Rows from block 5, named by matrix and row number. Rows with one number belong to one attention dimension. Each number is 128 + 24 x the weight over its row's rms, rounded and kept within 0 to 255. All counts start at 0. Numbers have three digits each.
# q: attention query (model.blocks.5.attn.q.weight, 192x192), inputs 144-191
# k: attention key (model.blocks.5.attn.k.weight, 192x192), inputs 144-191
q.112:100128103171094107113097100147100162120119168142137145163099143124144169118112136153137118155136122127167115120133132112140133111138129156107109
k.112:115115098108098125155127136124123120097101171150128122151142126128120131105130149133099141129112097122160106093104114181107120140110165082129136
q.113:106147144160113118149134125140120146148117134160127123100115107129123135107110102101143134124111135135164122140144115099148163123139143149120120
k.113:138091149084121121129167120135149136110131121090126146161132165113155129109154150102092126128120128095121160135160166123094100121137084087081127
q.114:140122127141103122130124100173106163119158144156152128189144162140120182111088145101142137147105124161133100069144152137111137145135128122091167
k.114:118128135111126120136168100135169153147171123100141166124132138110164099129119096123140126189101128081100140147167120095167134126153129149203093
q.115:135164097131160109128128076146155163156137125108114161121114167103118158125159080159156113151154096138148084117133086088121099111131111107147121
k.115:138101127117099128166104120135105117098069152145145143172126140108155125133110186128120127160134133118154144115133154165069177152085119122142125
q.116:124126145114096130098120154139114112122116075106167107125114120174135152205103101135123062134148083115148151133126155146109133104140127118186142
k.116:129146147115159152120142135128131157183091138105139151125122116109115136128145150113125163137130143154167091133119127164144147115130144211113159
q.117:088080123113136128154171124104128103105127096146113136154095113102132139127168129166118113183156138127138160140112139133092124131118124132135052
k.117:125173111146125100165128115133147145120132128109142141162123139155186096109090156145124146094118132139135146107144114093159134116142113148083132
q.118:111100167057112153117110104061136096095147131135126115145129120122150125121129132102153129125139142125159162136111143108132121097170118104137173
k.118:133157119174105110098148140188138138151152132113118144136126103126130136139130127114112171123113177114067152137162143124119122138101136118130098
q.119:105103109070094102123116166115149103098132075151123149129106111104136118152112119108152139116160157108114167157086134132109120117112123118137106
k.119:098145093119131093161146103150140138162139157114118126128157142166115123062181162109100136123100136120151127100167109135127154132143113123107153
q.120:155097136113122117094135181120111147142145124110132163107157096158165115144108143094149162092125146148087154149133130171108141122138127089131165
k.120:192167137140163132112100105143146140152151125163144160145113112146116132151124135155131110185133158143111137139156163084132142121101149125141091
q.121:124107107078155120143129117074157091141154069177124093116140099158114148135147148095150139133138126102112127149151150142131136108125103134108110
k.121:104100093152127168153123142095119131116103083116160142160153125135160111126146107111160131098140150128144145127126122174112090058127148132123186
q.122:105128116114113123122129135172105130171086118142131144086133148112131158146138088111104145137124133157169181131111111062113107120126120110148131
k.122:168128121149159152143107147083140089144086131106145162131134134149102114116110129126149059183165116115121108145123115161141156136131111111132109
q.123:102133150107066124105130165132094146116131177125120133119112141160181098099091131115167133156124136084131103135086142132147127110120146148118100
k.123:115135137142176106144153118181151107128127094172123148099120096111121135137134134131128153122135162122073157143187137136143142129153110120105118
q.124:076119134132143120078140140129142143096132150129114125132134094119112129138118095138111170072140130106102071131076098145122129113137104143140126
k.124:133137131110121151154139113080126124162097069119149116115103142136173127140136123133118088140138156129118189092108137097145136115151138121117162
q.125:139126127167098125161149167125114150158108143108162127105100122130122124132135116114140082110117078178177112127129112114163133131145123141153150
k.125:128124143101107117120115125139125109092099121109100152153174153101138142140160128127116161110130098110140121131107114160111129129139160119122112
q.126:139097128127141137096073182156139105142086126124138133135179132134143137146095135097144122106132083137117120145093137150098183146134113147124148
k.126:096116101124119105151146122131149131118128134139113134103107123093147134100126137107126146113099115124139120104157131155131078129110091074088106
q.127:118130114079079146179157090130119123110090150119149122113137186140138102108140113130128074146120109124154164112118123119137117119131126110115077
k.127:166123128158144134108087123106158127132146122126125151121098112128114101145142133155134093185164148137101086135147139060128151110095122127134134
q.128:166125116121140157155100135112111133136122139133123167087141087165122088130149149117092118175107137142145170106147118087131123130127098162141123
k.128:125099167123131114162128099105114086089112110131119104153082135113140130162136124098107104135112122169132142118149119099104127164089122107076129
q.129:167125121147156139118126093086197135108155179137125138121131135172119118122119130118122132174136107147141129146150152144129133110121117101101079
k.129:118141082146145096110074111110160100129121141162140110113185143140162179102120115100130116115143086138119129111114124101118150110105140117121158
q.130:089114102143112123153130079178110165173135153133157109139112114138119140155117082133161131073123106154160123091133115155109157111137132166120116
k.130:106114119095109128124152140147101141139126100116147102146131147108100147090109116105081129122144107159121100105110081092114146088133105111129152
q.131:122118121113088114164170153146110154148116154105143135118133219136173134169093106079145094110113148122167112151112158156125154097143139105152132
k.131:164149125134096128128109128092109131110156140120136138162123123121138106108113139154126169100136173173142128137076124082104142191110126135154172
q.132:117175092136123120114134125126111126118123119099111119137150141093163116113153126093114148107131146123127119091128131128095105167141127116117161
k.132:134144124124146130142135134145149128108147145092135138145163104143098113107174178110132117087094158133155111094111110127138144126142118143154137
q.133:125139131104101063162113100133163114139150151117113118138106137186125140118117148095138100153129116140126121113112103150102121144088120107132074
k.133:109144130132148124120141115129159124127079156122069143180072144169114120120140162133109108153123115124145137091112102164083132177151128133146084
q.134:059155130150127123144128116154089117141127115108146150127131124095116113121131136104117152173109155106134121155104142105134134126098133111111091
k.134:118137149140104128114123122127111110130090104114110165145124086082155139135157149087133127159114171134104113136101166190135102128119126125127130
q.135:146132141124158103092110136113072117107119176114126129157124136103132143122095117123075129115123109156112136118129111172156126127164172104133129
k.135:153148135135150131135185180166127137131141122151107108118140160136108150129117090151129127091110109128142172103091131074138148106133133125159105
q.136:164118138129114136194136113103155148084099125133134176152149157171183126109121137132126126109121125142142127122127124110152104099135114111102173
k.136:166085188131150161179146108105122133124109157118103147152127146122163141065159159153141128137115124164163131095136127141165145163125081090129120
q.137:149152122132147147111084155151131150122109152159128158121117159150144137110163117174119085129136147138137139129137150175162099136106174122103116
k.137:142137145114126105120138096103143125110165150114122169168127130128136139121184151159157135090109140119135131089108089155152121132105142131125152
q.138:151137164103111139126096152118133147113118122142163156089145136105117132158124090177122106176123113068121130088133158110115158106123150109144196
k.138:182116155135131170168114155110138136148119104129144163141146126093147169124114112152130141169166145134152135136125178110146147108111149162165154
q.139:078139114144168137150141168141106154146117081158122167132097134099165131077185158135144170139121155141117112171132144158120117143153116148102105
k.139:087142112138111104124134170147135109143156119136138148129142150132138116075142138172138178100156180088106133172146126109138144106139112144108078
q.140:112136101171128120142133085119116115125135124140140154143108106147129108157115149082127154152122107094111127100123166112124106111175137122147138
k.140:158141120161136120121165104142112160120122171136111177174134155080146137143182122119147128190096137130125131209143146193134133137136118131131087
q.141:137097103133148162088117119104121144115152114158117145128091128143131122109191136123127093123116101121095146088137143100108076119120124135120132
k.141:161119119148131151114134118111149116124091139110140118103100111149134118137167164123154120146129122107107183057156129106123144147117148112132084
q.142:089151114130128147114116123137097125140149136099153127097171164157153114096117101117118115105142152132153141083114147119136143114160174132127121
k.142:131104143154089161120117156118147138115136123109113107124126143166111154051130156144169118088099140141105117143149093113168122150148155093170142
q.143:126132086167110135120111157106120103127074129130103118086067097126115157141167133125130166122075127116120146092122116123115073128133132120140122
k.143:079127135126152130128152134144099149162136121129140140098116122156147147153130101098136114148127175126135168155137116107137123138161104139132157
q.144:125103138134131129157110150109117111105090185133128135142146126156146139091176146107160118115145118138174138114093144173166114116092126108126123
k.144:169102105121110127137097121128100132110105125133105145137109133097126114149165138154127117112117137148129159151110133130163118131072111097090095
q.145:109119132130096149144136150126112141123107162150106137184132136142153105118116146131156110112105165157159126107100089112133144187088151098098142
k.145:141159116149109141145149086122183122054085141156116111151123129130173137110150140069097163154139119152121129069090135168125117111113154101123104
q.146:138133102131122171125088136091145123145141173166100096136127169139115111098105122124152133137099122136176132113114112137124126151129086136117098
k.146:097125133128164133113161088159123144163151144144155127123118143109102134123108117164162107146144106105148134104126142157103133078175123111146136
q.147:105131143122134117131169098110087138147107177108150156114102136093143107177118070140153167181120128133134145154128171098116143095122093113124097
k.147:140134138106106141128110119153070137156141133126141181133166136086096110142112104139159093143137121138163118146116110180163104098140119147153143
q.148:162133119141127166107099148147179135102147135146117121135125161098117093109155103141128100129128103130119097114085109142121088113139098113124102
k.148:132102141123107147165114081130140148137129171137109120146061142162151132131143136102079128107113126133157137093138115178131091150092160101131087
q.149:135133096140178109154178142109138144155129142172124087153089135119121156075084102117064119135168119174146126103117100126089155139145069139117128
k.149:120131108134156116152087081091149150112145150143111098152166148105162140130112138133106125111130116138135115132122121088111143147103055140077124
q.150:112119122115117172138128106093137155110133122118126125124086132175112127118142128135127076144106138138137130116133131108136140121097109150154117
k.150:140143136105088118132133085139139136135112176097109155139111187113174120128108122123147119172114150154137144146161171125142144133145106138126094
q.151:101128159108139113162118127149140101104114123115137136155172115132126137157152124106132126127166145100140114152125123134117177162136101139188119
k.151:161145128107116139114143157114126153107134074099095163153168144106157149129154158133113128147163135155119116131121130126110136156112117117136180
q.152:147145124129124104159121133138128112123153097123143158141102107179131097154128157156146112126116130125132146162153156134140133144096146147127149
k.152:124149130100114134169164120142131160076170113102135172155161093121146157096164166132117148122148135139132163101120132106143137140124103140130186
q.153:117096144093149110126158080098165101128112105154110132092115166139102083151112117101125131102123117115126115128148153050127164087132127113105146
k.153:116088108112151105153135098140110190160130150162118115150086120104134126117119141089160135130112132139155133113123147127162144110138091139132139
q.154:111123143105086138119087113117105147116106128126142142130125170072135129102114125108159106185115123147161154133125167137140166130167136144130144
k.154:116141152145167140091142090124113133137168103117133177145112134167129101110129115095145147136139098131124114143134136110130156156182105128160063
q.155:102149084138125113096131098139123157133145151087143116152147136107141129116153113131097139101119144124103119143140107129109146074153106115094131
k.155:108179111093128140112118132133122156161143065105155161168193143112111102141140119113125131143110159152124160172129131119157134113112143124138161
q.156:111136130124088128124131135165146130147105166114132120092160153114108133141112123129133159166101110091126107116104133161113143126133113146168162
k.156:134124133076147094143144122159139097137123159128122121112187146116113100112127099123124106082139104095163105128135126116152127130142135128143143
q.157:136134109155071144134153134170108165118088105143113116134116152097174136163128097131141137168144100106183126110102108156120107110103108117118142
k.157:124109125117117160145175133127114181162093079140132172137111134082110116122140115131129136078122116114164098144090099132137137108122110116108179
q.158:137109087185086157124126137133138123126141148111122113123153160137183113126098122117116086138100090118154122147130101136153092105158086120136150
k.158:119123136108130101100148125149149136140131157134161127140123143106140134131106080121104101115092105112159090141082109166106134106139126161131146
q.159:129163161164129125124121189131159157137118156164124132145102130121094130099134139151119080107126095120093066098082143129087107149125155146141085
k.159:139138115120135095125135110149150114108150128109143135133160167148109132111117153135118123110128118130094113109072113089124117170101143146126134
q.160:091126093140110129168145121140113103097094161152122117118140136177139121101151137141104111106123106134129142071122128182109136142111126085115114
k.160:070121112110079135141147100131090135094092106125123108141124128093099142110149118102110118125106148130125116115134101134120115115142151100103120
q.161:116117140102159135141147112068115112085085127130127136149082143123114127141170134116108103122137118101160117124108130141131115136114153103140152
k.161:144111166076102101123132102128139103122120103110123122145142145091074113129115124113140116105109111081116139118097102118119123124122152134144076
q.162:157139136158142129084117103123117133135145147144110113117080054107121118120145127140149102114149112099094097079144134138140069121106146121110124
k.162:128112108137098167167133153136132101125105064148184112105139149166132143110108143117113111144096119162139158175117131180127133099174158163115138
q.163:104127130125094136093109131147120119132129120114150146083141106164128126144121086127139132161109106081103132127152098116119151137111114140164105
k.163:138126116123159157140138098116156124146122129145087081133149159133140095103166140113144086106158116154137152099150141147136157103180145104116120
q.164:094096103159129116097163156152115116124098133114123099120099088129095129105130152120130146113155119110097113099129080180116145125088134128088149
k.164:171134141130123128143105150098128094140134130128148123116151134145154098145127116136147106109125142152145163152108130102156112155108098116156136
q.165:129124119115155165130108141072097128146134079144111164127125126147137140123121107122133158129095098151146134171112121125150131131129120100133158
k.165:083116161143129132131095119183104166131125141127153114163154120105120121130112164139112181096116150141126115112159114153083104147159144110091143
q.166:125121132087122118091103114099104135133143101091137181110144113133064138129103100131138102117116101161159155142141114109161120088155147150131144
k.166:145152141144148104088095141106129079145179123127114140126104116133139133128143116135112144103133175122107097132119169150122108150099129104134136
q.167:110116109115155146145141135128129157155102142137127119122085133107103132125135136127133064107108144178170102116111117186122121131152123168116124
k.167:129129157157140092085081153112138117093130140132123102144105116151134108124094132131106171103177125098098127143104112076091124141077111112119158
q.168:160151152166137104111140119119144138149179122105115148154138080106091118151119155138152146163167149131108121119105149106175093112108141123128115
k.168:123092096122129135122121186130137118133135117153120116119155106118168117149158099147156101076136118151130136133074128125126085144139119145117156
q.169:113106115172108178142085110103110126092127132151133148140133128122146142151119125085105128162136125147156136115124181191098158114116116113137156
k.169:179134105153134103093161133125131127123152123101113110129116130182144131132143124086106110135149128146148151151093119101141122139106094111148158
q.170:169153146107134124153118120087161148107126135101130188158081104116158106095124156140157146166118159130117124121148125132160111157144133144206169
k.170:134142095114130093104151115155139152126105136109144127119137122102121103119162144136117164155154121090102154177093146132074118103121112081111085
q.171:099137139141179088141192129105141114087130109141124120154131149106143174106144133138110150125132148167139175138129139184102113146122138103136129
k.171:158134138131093123084104180150118142141117143137120151131110088102108131163105066157116135149121103096114075180102134100125135134094140125140122